Weights of a small image captioner.
Training: soap at rate 0.0017, 9900 steps, batches of 48.
Data: trained on rendered made-up planets, 97500 training examples, 4.9 epochs.
Rows from block 3 of the image encoder of a small image captioner, named by matrix and row number. Rows with one number within an expert belong to one neuron, the router's apart. Each number is 500 + 40 x the weight over its row's rms, rounded and kept within 0 to 999. All counts start at 0. Numbers have three digits each.
After each expert's rows are labels from the 100 images, of 14976, where the router gives the expert most weight on average: "responds to" is what is common among them. Only what is clearly more common there than usual is listed. The data: rendered made-up planets.
# router: router (encoder.blocks.3.mlp.router.weight, 16x256, trained with AdamW), inputs 128-255
# gate: expert gate (encoder.blocks.3.mlp.gate, 16x64x256), inputs 128-255
# up: expert up (encoder.blocks.3.mlp.up, 16x64x256), inputs 128-255
# down: expert down (encoder.blocks.3.mlp.down, 16x256x64, transposed), outputs 128-255

# expert 5
router.5:476423483505515552522491551540470497439540499510479520477515457537503502481523431507487505501489573407505547462477483466450474441460498478476517492493513486474472502409518524551587575512485485454493470536431469448459459469483503521443519474504526437535558519526547471520500448489524528464609490542582471518493587489571574540468446409506471496458497504475464479494469557495513494542527
gate.0:539466445503375544495534484512482497498504428484466499463509502552492500530512507509493501535498463506487497503502405480554507556501524473495492528474481573470504602484483537471467514510509498542505528453444465534485513510490469365494496473492431470468510450467549506507487499513477517403499501526460440512512472501510494471526430462531511526504454449466497500494537462490507451438499
up.0:473497394505508428500494578460519518496486532489606499503361493491513511508499483505618494502501503510483519505495604527499499507497473559506614498508544475499545406492518444532500491482501499496496497505574503499568501453499502524499574499528512579532512518510495502504500493492513465614488463531514525487492494492490499589507544513437522500487558504495515497499457559540500531486503
down.0:522439499499528498498500494496482507486493486518463480448384473559518516485497459466553533477496497580512502474500471499521501511470466511485567485533529572490503426514433507510524575542505487502499493471504484489501470506505498515460469495505497505517480482505498460474494466473504519493508267513492467493507525529501561495497436492505459501464525509466491496381496500472489497510502
gate.1:481558521491510526469619476506544546494476521501506506500557542509559506484525504521479497503499529498513499491637569604514509518505595570518493496494310388500461499502449492470379497488500519390505503475519512555463462499422495504509493502532507486497509498493509504523530587461456506518502552484433490549528502567501428504487536507414517500499563497496535459532500477496525531471571
up.1:459410511336499522501543521488508513449500608500503505491466491494498425557431501427442414472438502501514491497427477457409501501502573494490561501696521532527518398458574494505501500485528495460495486506457471483499655538480535501522576491505510510501484501525507552498529451513507484547574499552501506502505499512497499488561500461486493500533478547511493515454501599492505497560482
down.1:428497468553478509502465526499498494517499514567488395445542449504531522555536495624457501504504496500520510499521491516563664497540527422517503524496423380485467548435532512498508529531443467487498478501503501452500507511528474427484583454486479477453577514505631492502502506493459492500497489485500481486511461494527508501499493391522478483532468468496490551504503530443491480564493
gate.2:512485407410543444507481532480502539454509514567553439499485539502516509477506573512575452517497496460405504503495504520531498499453503503534510499520533531505550463476504445598495464491503522508541548553545403462496489449494487502489551505509517542526519567509521504382496516475512460499508464462587522497500509464517490545628483505447537501468450602511542499463499503519537493555445
up.2:454525574568505641511492501502530473525529445414498482501498494509592497526476454600448530469497505498524494507497511484519503533572494498511417480429399485599493520436498490413507485505506469566481490482502591510518523528510514493530465506480490463482481511514500485603548497584520503544480498499481494497451476484500498421378539496581514499523533431505481498507562507495462549475540
down.2:454458514492622551495506506535534500498486577458434550499500497508505522439493511516488523456511481583476527491524490488499507291465511500505502484539508551483484408540514483504497526486528497471447422447449436423472484488491520513459514436586505504500494487507609507519502498568498435559617505628451496576535480508517506480487438563504488561441498491461468480512482495526366518584575
responds to: cratered rock; full

# expert 4
router.4:480403479495504544541493540537465515441526527526487496490515424539501472492507463474477474497494598437507538448496499482439493437479500448472491476489505509482469501392530486526594597503483480446490484510431472453471476457506508504445555492494534444534546528523543493535490443506560529485574480563577474501482555470565560531442484403494470500477499483457472494469478535498529495567551
gate.0:501525500500415499500556496500511499497511498459522501500466499500550500503492499502501501501478498500486544556500541495510500502500509534555502514496500501507573500502481500499435385496500518499523609520725523522499560528485518500508499502502500500500457499522500501501461502497500424500448502471447573540500416500533242483617531517500552500532500544501557499539500500500499500495434
up.0:498465500499502504532498499515501502512500588499498499499504502500331500501494492500500500491501508496497502498487463468504501498505499499499500498501500500496261502450526493498502618597525492498460507356350510437496345502502497500501499500517500502501539502499518508498491500502501516502604481501544500502526543503500578500494495474512470500504499529499498505497501498502499500507500
down.0:500501497502501499500500505500553584503463502540349526817500508501506497501495501505499508500503568505499503509501503508499493412501611500495500511606495501486547488556500498501499519499500498498456492498504500501502501504492500490497489503497559492500499500498466520495506537499501501499500496480500499500516498523482493499533490503498484499562501546503500500503501499497499499500406
gate.1:502542486560500499494498514423499448567501499500499499588500518489458501499603527486501521499566432509476470516501500535514496538529501478495523501501498543458549498535495500491497484428500486519500492498581544557572503561542497484499480471469442567500418500449426471495493499501500501503410500500500469449501500508467547500631499580470504500501562500501424514504500505474501456464356
up.1:490497577495517506506550485501496510460506517453499506403499497511501499495455460533500501494480641473502507512441499439422499496451512511497465478526518499500477502452552499519503492550489499497484559530469501429386499500479499529502500501583516466499524520566549498502494480503537554513509518498518620499492537498522397500489508493541501500498415485516628440498501470500498504551518
down.1:502496458502525541494499534483500498516417500490448513502505501525492604538501491497487489501507557514507617506508480506511500470472630499465526496495503503386499499502493507495579511500456501512499481472497476479505472566500501506488473499518501501492500497434474499500413438493500508507505469515499462473501477500500502503492495501505493510500500500497494506514498580450331486557514
gate.2:539501502502498502470499571505501502499501373504499279501500499500501524502513513503499456483500474501493500500500487561562500521478500500501500515498499501499508498499442671454499507500503503507567499499539493507518500498508500503494488500450500499499502315499500502503500501501500498497500502499394499495500500502419506448494491497501509500500501547500500589499500499471499497472498
up.2:508526460505497505469575500500517499499510499502502475501442501481542499499508501499499498546504500499500502290504412502513493500501500522499500512499500499500505491592399424483500465498467483496574499492501536513529500496499504499501502497499498500502473463500484479509494502500498496415479685501480502505501504500497480501500523501290517500645502499503516500512502500502501471485501
down.2:498499499500478660509500501500479499498598500522502500530557500498368498500503499500519500502501500480498488500499614549500449535532693502546500500556498469501499500500528500393501489501497499481606500500499536502457503495503502500501500499517498499500409498503497382540465501399500492499307583500374498501498500498529485502499505501398501448499499461501500500510506498537500498500522
responds to: ocean world; moons: zero; rings

# expert 6
router.6:463381442476491578473445530477509531437524527503526502454545503508531510473566504507518489538536523450489534442488470536445496494516510529505532498436454532481530457430470432557552561457504501427546479544439430503490490414456513493466559531451507502426558546543535510527497424502559456481557496511586450534544563495542531517454520453501549492453519472531459490456528511520517500565563
gate.0:544517505486621504504528480589495493484500437494519479500465497503460486458500481530502552484502501505499516497494501526490500492395526449495502489566611496743462503557414518539490501620498499519385503562521500487495511514524522551464499500542500495507493497469494502526422468524496494500506504473496520460450473499482505504476501551513445500501412507506569495496495500478525455396497
up.0:497496505472494502568547471532536501500579508387531513492438507477523505500513441523496521503448492500426546506447481462520502489512530449510504475495504493649504495492508496524406485498504511478500499542577544496464597499466529560515515502522505732544509501522504499535503508502547485501536507500508550524443494502506436508504503498498502500500450486510521595510535503532508506536504
down.0:445473568492494501514446498504491498512505501531491509511509493494530535541500474509502495480495500477475504504499502450558506523502499509515498420499491413532498477475561477497507500465505438529503502503369499479544516535498549486497499499430500490488514510530518506481501508491497694500500502351513490460499499498511548501504488498503531532603494499484487494499481551500480500544490
gate.1:486500512555377474501493468510498510516498509498474537463509499475505496516466502438678440487458415501500503457491531455531504501504444509528433511515484438545503536501557529496420488521513497526494470405511531498580500515512520484662523523504497517512570502480533498498542560487493526542441467517497563498500457500501542522516483474514493500544602293463490505500489480503529561442492
up.1:502498494429489461514521569517503465508551501503524500496500520489497558494529482497511638502503536490475500598492490507566500504519531492506516519496509497523508485490499465500541505487466478466432573577496473497480511500482507500489477499498582501515494493526506516497441500505519496449528508506510488497477500491581460476458527491528509500474394503546488504509502543493443432492505
down.1:553506513514466454525509458508497487549508497505514490474484459516503533541492441502544499516497512455568520504499574503494491452454472481524484488509508497431504513498494547488502495513481497505498555504523622495500494485440473507499511495487500506502499497484494497501462392499521326427493483508416531499453504495505500518568511497539500507497506499497520492492579507498490509481476
gate.2:493470480541434347498483489413641501461505577499515490512498517564524457498498481519505542501515431462499496496522575501517497465510527605515487449535496588471560504503509498470518500452525503500528527619509496497511519499501461492515510495501496503500503564578587550477568530485463470513503430496549505492521477529616489512612506489527552507498535519499472505495555552523502499475506
up.2:497492433499336423484502503454617449428508613498524505554489579494515437471517537504491546508514437515495534504547519505455452516538553631526538496517499603494602492551500488458504498463551494497544504599507478511503516498497435440517559475476436498493454493524521529434464516500445483497494507513497486508548504564560481508553505516496515500492508514475497500562557492536455466446500
down.2:494502492522583572508538496530481499498540523494448509455529515474444468490498512464482559454493496557467498546513480499460484501500529544501516502496485489488506471537491478537461522505512499492471480472460494507508522574508520483513481501553486466505502488484507502416454502410476488494508510525513488595566528529500406455547496600513468490481484500501498515507396480506486380531525
responds to: moons: three; glowing rim; cracked ice world

# expert 2
router.2:491417475512525522515490529511445519452517535533488528483514426560482477494525425489498486492490577451508517455473487488436498434462499477496517495507520472495476514413514522541590593529485505445516491513420457456464477428483489551453558475479540469541516518537541450528504428495555542492598469546544454528499560476559554517465456408509467500417481503463457480463483568500505506554558
gate.0:437500503498534499500500366500477492505498494472503499486626499489500390533501435514500501361517497545528501523481496510493500419555514530503494498485483529504580502479528509498499497492683440466499531512502503497504502503460488496531559500472494502355501502501539527500517501497499501501547500525525503580555501524514504499500460469502504501503491498480511484501705499500501499538500
up.0:452501531499503531481590553418601498508488500441462659498532497485554497568461484574497500487495502531498629420483509501500534504520562502464519500577456650486559473495530500421496497429510503439500508545538515566492559505449502497505510550490498511545502502513522611500496513500495504501566498520529497505545444664529556499522503475499512500504454498484497501500483501519449444527499
down.0:477462490507496503480499496502500459508469503501543511502532494482533458501501481511492524493503504499501482510501492502510508502508495497519471501499489461516499676484533507483498491464512513499499496499497494502502468507504502486509581499487509399466512592488560501504525503546497473504502506502505595544503492499513495527492502500519538507553498485499499504500508540505492535500533
gate.1:482507437594550461514535557568497477500524495512507472486512508440497491468504510475504539495503483503549456530502495553495390486517501521499508477446481515508588475507443545525507491502498514495500444386463508556582528486478498504569503500424493538474335428463506480450484495451508530463502547514500542515539502575452500494486494518502514521501501498504570461571528476470504477502490
up.1:474493499563597432537514568519499483490499522523513473477509507462494500500499459526543555484504506504534449546493505489495440463533487481502490468501491551502540499507495550541534503504500524432462478492421546533494503500495475529573513500506563544496470498499500499429503489439534604501552481502511544440521560522533500522512494512482527501496547506530585489521550489513512494500499
down.1:447483487522526555497503591500519501523502501496519495474501556537501545473522560560426567507509509549478496499522371563537501505488506489461560475480489483500586488542501410503504492497493432501434486429486477499610621536519512514489428449451503505437497496497448521505610442495480554537506499517490534451495511499461498500524504553544481546595462531534495494499445488428464512493509
gate.2:444559501470496501505496544495498501501503520496505499497501500410499497500419502503500496496499377498428497499502445512519456501486497527500504487348498502498496469498523499500510316499532499663499499412419489519498502578503498497501503497501502503500502501502560500368497467503502498503503657499501501504501506508512433500503505524498505500448501497533533502567501531504499461512471
up.2:500500501500336503440474507501541500512515491500498591499510499516505499501494501492484499368513503448498500505501495481506501502499496495483499500506477501504499622486545500356501503499519501497496491549640500499515502504546333457517499503377501499521495529495500500524510504501501500491497498499522492501360499500499504503493498500500500500500593494500489535500501530731499594498503
down.2:495500520496499501494500499519498502500500429501401495464482488505464500501444499481612511476498462527500498564491501499500425531499500521497506482498542501513502501509499497501574495503500655405482497500526475508499499500501498524506499497554514513501487491501472501511437499459541526501471497298493494501492504499499548470495498504565515503499500478592502460495498652500464500500502
responds to: moons: zero; desert world; crescent

# expert 10
router.10:453425476491507516486473528535490503456535498507477534463512426545490512505501446483505476507492565442509541464483463434460472453465499453463545460514510486466455504410526522559591588514493474480489497523423466432465456470499495531473535466510529455527540518523535434513514462501526522517607444511560464539493593448548572562453479406507470494437481496446463469469486542471514530543532
gate.0:594498503501496369443502425508489525507508518567432507498491489567510538516479448485500496447498554456492500494499547476474492491485494433466495465525518506478416468502494603554528516496469444693507567595499481492393403517503428507475503496540514491549517556504536464510566499476491511496522449498505474491458505486526525539516496466483483500500514511522499542457534569445507536474523
up.0:399501441468542580573501503398508509494503495489477477495496502479505503500421551514503519510518482492515595544513526500535536517482517621520513547456498497503507564500503383445434439472544542496496458593548452486561535558475620482497392532521487532486499496511508528501436509548524511506507508453502502511519496511490497461507539525496557518504502494559506476526469508501497491477488
down.0:472496495498479499494507503554505599504487420494498514506510461469514362504475466501487512505429514502503544476509501500492686486498489555504468519505487498488462503464518508446488479497502545497510499493448500517465487397465568489553562501481485483320498490499531503511507532520489515470530548501524544515510513531544464471489526493468543479513502505488500500528579505495497499492497
gate.1:554589440570534544457516544479500420505533490488560507555510562478469493389489599518443464526553468503432524508515489561519496496527492538491548500482479525494564519519491437468507462499464486522501499479534533541535577501514496492503501498498458492504488459425491474507478499498504465407463541484493503503503501472492457502509553510521500499489438503502483480542495499487476417486498
up.1:477508651437531508489553506578471563461499418440476504439386489493525536482464510493542489514436504510502504500490501466478526502368497438514500494503582499500502429511495499523497495593498540502499495461521500505505496500498563526497494501582559598521476482537503522520494508514496468479489503500464577488503434479512524481497514502507500513497487461500507422500452496460501498501495
down.1:503516556502468494508486546455453438564522502485491500434522471522468489541455474505512468396501511493529497426490677580486458571478469491498495440528512503511507477505498499506509507497499500575538530535482583504581499571530493509499496498476541518511502510522502490467519478462520509454453501504553499502485503515530500611501497504507470527500526500496484489501516408506507503510500
gate.2:544580477500494522490501504502480468514534500550488463502503528501498501511498496490500501499526498549522481503530544503506460522499497514500479504499479529509500499545345519470505495499492501513496500454578493606504487499507480483501481500483450495503410437486478501504493542476469509459478511499387505498494494561446498498512505587463500501503497495495500509511500499462499481403499
up.2:496532495438503479499541537516502496520494503500495502542472512497489512489509516480510523518488500545504486509467504516526486495481490454499530525508523495490501529546492499510503455501488501497500476586498517537506522504540511513500496489524498479546433505464465435496502501494499476517449538535490465493485487471503460505577506537478485503582692497493481529530457608500529543493470
down.2:500499482502494496526396501481498504500505603529488480480501501506497505630429480491518566477504499506507491501511506499344611505515482360496505497484513520498502498478504571493520501662495496496459491496496527489478474508488497498483463490496501598497507503501533500510400470498515500532534475500501481502491505483512519483503499357544495506408495564498462495481567507495441473515503
responds to: full; cloud-covered world

# expert 15
router.15:498398470503501503522442536547466528467514475521471505475505440555496486521528452490518507525455560466506537457471466472430479444445513466465507477527502512470454520381520533491582584513486481432494483516445456422467435443466491534424545484471517492521580514508555482538480474487530551485583458548568456516480603467536561545418456400501441490456484510475475513460491513485500528528561
gate.0:484520508515476499502441495498498473499623642500546444505529532605488512495460515528497531452579486456444501508492536560522499498534495505499502493467478503544531551497537473501508438483470339503512526498517510488499535383515439498531509500479504502497487505533498479499482500480575513484490504466518524497443500489503452500501524527628535500450467482539533483523500500510474499488499
up.0:515491498535501473486493500480537513369378499522467492527514478451549504510557477486500482542435516510548507484547504467488502500503499579509565532504492484447473503491497544517460557513515501493496469513504507544507457530501491446482494499521487456495513500472519500425602552540337501515512481512501478534588501510488536503507529465379477500557534563456470527482505507506519501487492
down.0:495506499498519499473515500488536498505439500482500620482512556496479468443649511471505501501510504559544452427496460527499468501495476515451502476481518501489517329517483500502551518491397500448501486493497514556502441463504318512496500501504505501501495496466497502495579353489505498499530518556499459500496499503456502502466464480484459500498556499598413491493501476511500503488557
gate.1:499586502514486516502575499501511501494499557491516502506494553410518500486504565497507514501500500500499656609511498502524501391527554536559523504496497502521537425578448500517441423486495501483501497490584574559493536486496481460528502499530490498489446499509486458473480540488483408493436591486436532587506478501487455476539542581433532500497489500504573489579500458517468472490458
up.1:477514461513449501514526500530520539500498526496519499505503511468535503499497542498509528499505504480482599523500537513533518464657543523512516501490486499510546451511494491549372482492546499459617501497541505503487550446473485399513514579503500504490494501507497497452497533500436394496489509373495528623498500499499487487606514519421520500495486569509536490515501495567489491477452
down.1:460479506495507530499507501501501496498512540493503501494486500289499637498429504499505502500495455511433508512489500492502498504512500498495503498517513502658689496504503505499512450498503500489480496492511495606497512494509511515523504506529521497499498493503428504500506478493527489529479500504499507509434499462500488493501536531533502505501487473506499491517494503506488513513506
gate.2:459557478526490498498527596497524495546506544501545506590508516459515501513495474604509610489519501500462518533501497542526501497516500503494580538474493499516518434533499483559493478485492316494499532495575520539505511507510496450520499498504453527490432500498434463466499524502495450499471533487487511531491489500552484495559556563396503500497483593560528508544500509511466494479458
up.2:500452510489572490475502483494484498439495485496472332444509487540493449492468495497473498497445552503586446467498497499476465526458477501491451442529515507502451534473499513447534521532503558500538441482450482487477424505500521616470496496499549419499510499490530524513490455498543507525521495503499477499496527499500496502419465484625491503487515489501496473481545499498523504500634
down.2:536498481491517507500438504434491520532450530506493499527541475569483501574510498502535505499534540498535495481529497528495502492506500496459501507468499490463453500405498606504542521507400460512496522504488499472504469549483459488475496483470473495400502498456500503516554487518502540497503454498501434498515498502521508544477486499488470535517633577489459524488501498470497500497497
responds to: desert world; full

# expert 11
router.11:461390471497538537518478532532464502436530500516493530464510432558510485484523427488487495523506576448499541449484489467449491437462502453486503492494504471484466501396532512520588601524490487443484463520418456440468473472485493497446545473495507449532546498503551449520506446503515529484576477550591458517485574468546569534456478410524469490464480500473473479474489551484516522548542
gate.0:502598525497471498499545509513493499503534502480600498554418500389496496417458557466578532503507499502500536571513595523525500457506551497502530449467588495548557420535500515533496447497496496501569559496554532504536571472530509515539467482522543539531497498503466486506503542498583431498460545502497579550493502490483465488561531523451518500489487498500541496551487542523469501488526
up.0:519501538437526447472502400498486506432472510501454491495488501492449528498484479471501497425458511509522525483482545469373523460469629431461513426573539573441459470516501558582443542509524473506499581559507437426490503549527457501469385502511515606560501513510497545488498488512497526578549477586494485508567494526498553520509472483481448501504534524490473558479452591496525504493500
down.0:499460531489516491504505481512499525465464478507516486403457499479493500485463587443520450492437506550522498474467518528410491509501508497495526468474520499505582423503502498589489477518530532433453511501525502415543520527445517546504492513533534531507512508490512569489521457497510487593566451515501493516498500512443510498355409477521501509508590617493439470478466441502539574512505
gate.1:498504493496504483498503493425495561496453531539388469491462511497547545500546506487505502494501498499491493503589496493499539493540470504533516552462504498469494508502515500503454497505520672500525520506505500501438502500508470504511491500580509511495503508501498499506511503519518482509508508433471490530523500498548478488518496511506513500492509500458498519496499502505503499490560
up.1:496499489495471581519500511512501500493529497479508645497544493575483398502486505502498498529584505474503604498482629522463500531460573546495501488513493502502540457499502430517569499495399524498516500499472488502518506489348518498498506504468495498512513498518499502474408437498498506445498501517501502551556515495500515535502504496499505500450445515535490346504504506526413453493499
down.1:750500500507513501498552525497501498503492500356499500504503501496516300454503402500494499430497500528509525503495497504500503449491501493478604500474600546494505476504499499500503511501498468494498505500601500503558618348462497627558500501454500503501499499502499514534565507527499495510499499500506500499549444526487501443518494418484495644533440508499499503502500502491500502489501
gate.2:475500477470366473498517507530502499515533458517570500511491562483519519522476662499343469410498400498495501516572455562535499503498501504519485498515452521519501498518502590481487449484504507528506497498540510502517501496505500475516501502504500511484489497508495500445499523498479497495498511493493530499483481629492484495514506527487510500505487506500532507529500492504495497330484
up.2:502506509676488537536442522498496487541537502507509464479513518472503497646498503508505497492525465495471495523547398529511541499587499436417506515491459506525561502501517472460562488486401496484509511503526501521524525498506392444507502498468461515505529501523421509487476492352507494477499396461467510444499514510497497538530509516509522502464502483576489521499433528595487500429488
down.2:618510487508496501508448500498499485548502516510490523511519502510501499538575377516499501491658503495494500516516513512501507500503608502501468522516480489457461511454508500486506537497494598508502491501486505502287455498506496467471511477494438499483501502479519494500498501502459490494493498492514452480505502499490498608436501505495498482498503503413495533495508505489484497505499
responds to: crescent; banded gas giant

# expert 0
router.0:471413483487511530527461522539468501432530540512482521486524419566506489499511443497499496516518599444512533470477490478416502448464507453513500499507486478463466489408505512525582587534461518448514488511432488455460472451486510512463533462498523453527528510519539448527511451516544527494582477534575480512485575475545563528453465395499456492433492475481464479475488559491511527572531
gate.0:514570616434540496419526374545474492507513512526506498525507532500526483495502482491454500489510496513532463516475494496499498510498546439526473508500497492507459532557484628485464489493500504549461529509572548534513503628543501497506449470512501499508443486482497466579487526547495506525487504517482501461461477507510491435493502527505486502520461426523504527517475505502492508386496
up.0:502549541518507494405486492388516509473483510484453497445515494515502473499504486552474497539568497501511485466565499504499469482487526534495547519590513630517511499512496489524524502516508447494476506479478481519471514519548523506463466480488493479505502407453492472489465436460521454518497500515474463468532504468459485519556481509502385456492521538486493486498537496509495439454529
down.0:520591501506486510455465403449535482539484564495488594485595511539494436499514496510499411560542451517526489514509487478504488464502502526535494521489500507502505549501514511457524516510466574545502596580533514561451478438520478474508508505480488508529493518466496357601493494494495435444469518541468473502499564480459493519393534521494498512500525367487483505543501496510474513446504
gate.1:484468464503530534510503479586469479513502533516432509528561477548490510539490470546470527438460587501566539501530533452450550463529506455448470510444451466471397538476504560493473544517490482584507496504443507474408427556439491415487500502538481474475499499532529450532500509547474551531519516433500453537493542506514540456425585476492447512461455461424505519532520542448500536491512
up.1:483480498493512545474504417522453441503510492529461502499579481638482511564477460523492541435494574490588535494499483486338509466528483478474476497429463490483442528475520516470518535528459463540491515505452505467391408543453448467502510477527500466458502506499536446498481508540477563521522504440500452525502554496512532431396499477534491508421473371494532493542532511445503500503503
down.1:515483470504497502535501512500505506503515511488501510477502472504493501509469493469533498458497562512524497467477501507502469514523391511483459485445514515524518459505432494513580497529510490488505495486486499493510484496488479500512503502494508492503504499506480536512521492469517515492535321677532491511496512551499516519495495451473500543497517538505490405468517471523496504501505
gate.2:471517500492487431480483367453500519548505503507499502534524500388537496506511491503501498473478470500499506497520522459507639472572578588504500514456486491484468538500534502538336508500495474527498524620498544500490497502509469451531505541557480472493543559484506500555497599566468452515523493510502477593520497466524504501501541490487543510515538468478494566497515506507485535470499
up.2:641516503512488500481493485480522501435502530526496511510530510541563465483544511508501533503491603467508498467559551512501501460433545504543491521491462509486499531502429600510496519470467529511528526565486572551536496394579465489490490505509463463495467491495493477471500508393444490501449498492503489473508475507522496535490499486444499508537532519495488510513535523498510470195461
down.2:532505495523504443596498497492476499569496497519440472506524502501465509524500499546470469466519478491491489479538510538471548497515503472463493450477458506488489519468451509505538527589448494516513502505466502471500493559499489494470452429447431509524554501434597504453523485499505539540560471517514380493527676521525546510491469449504467501520509627453447534466499552494530477525497
responds to: rings; crescent; cratered rock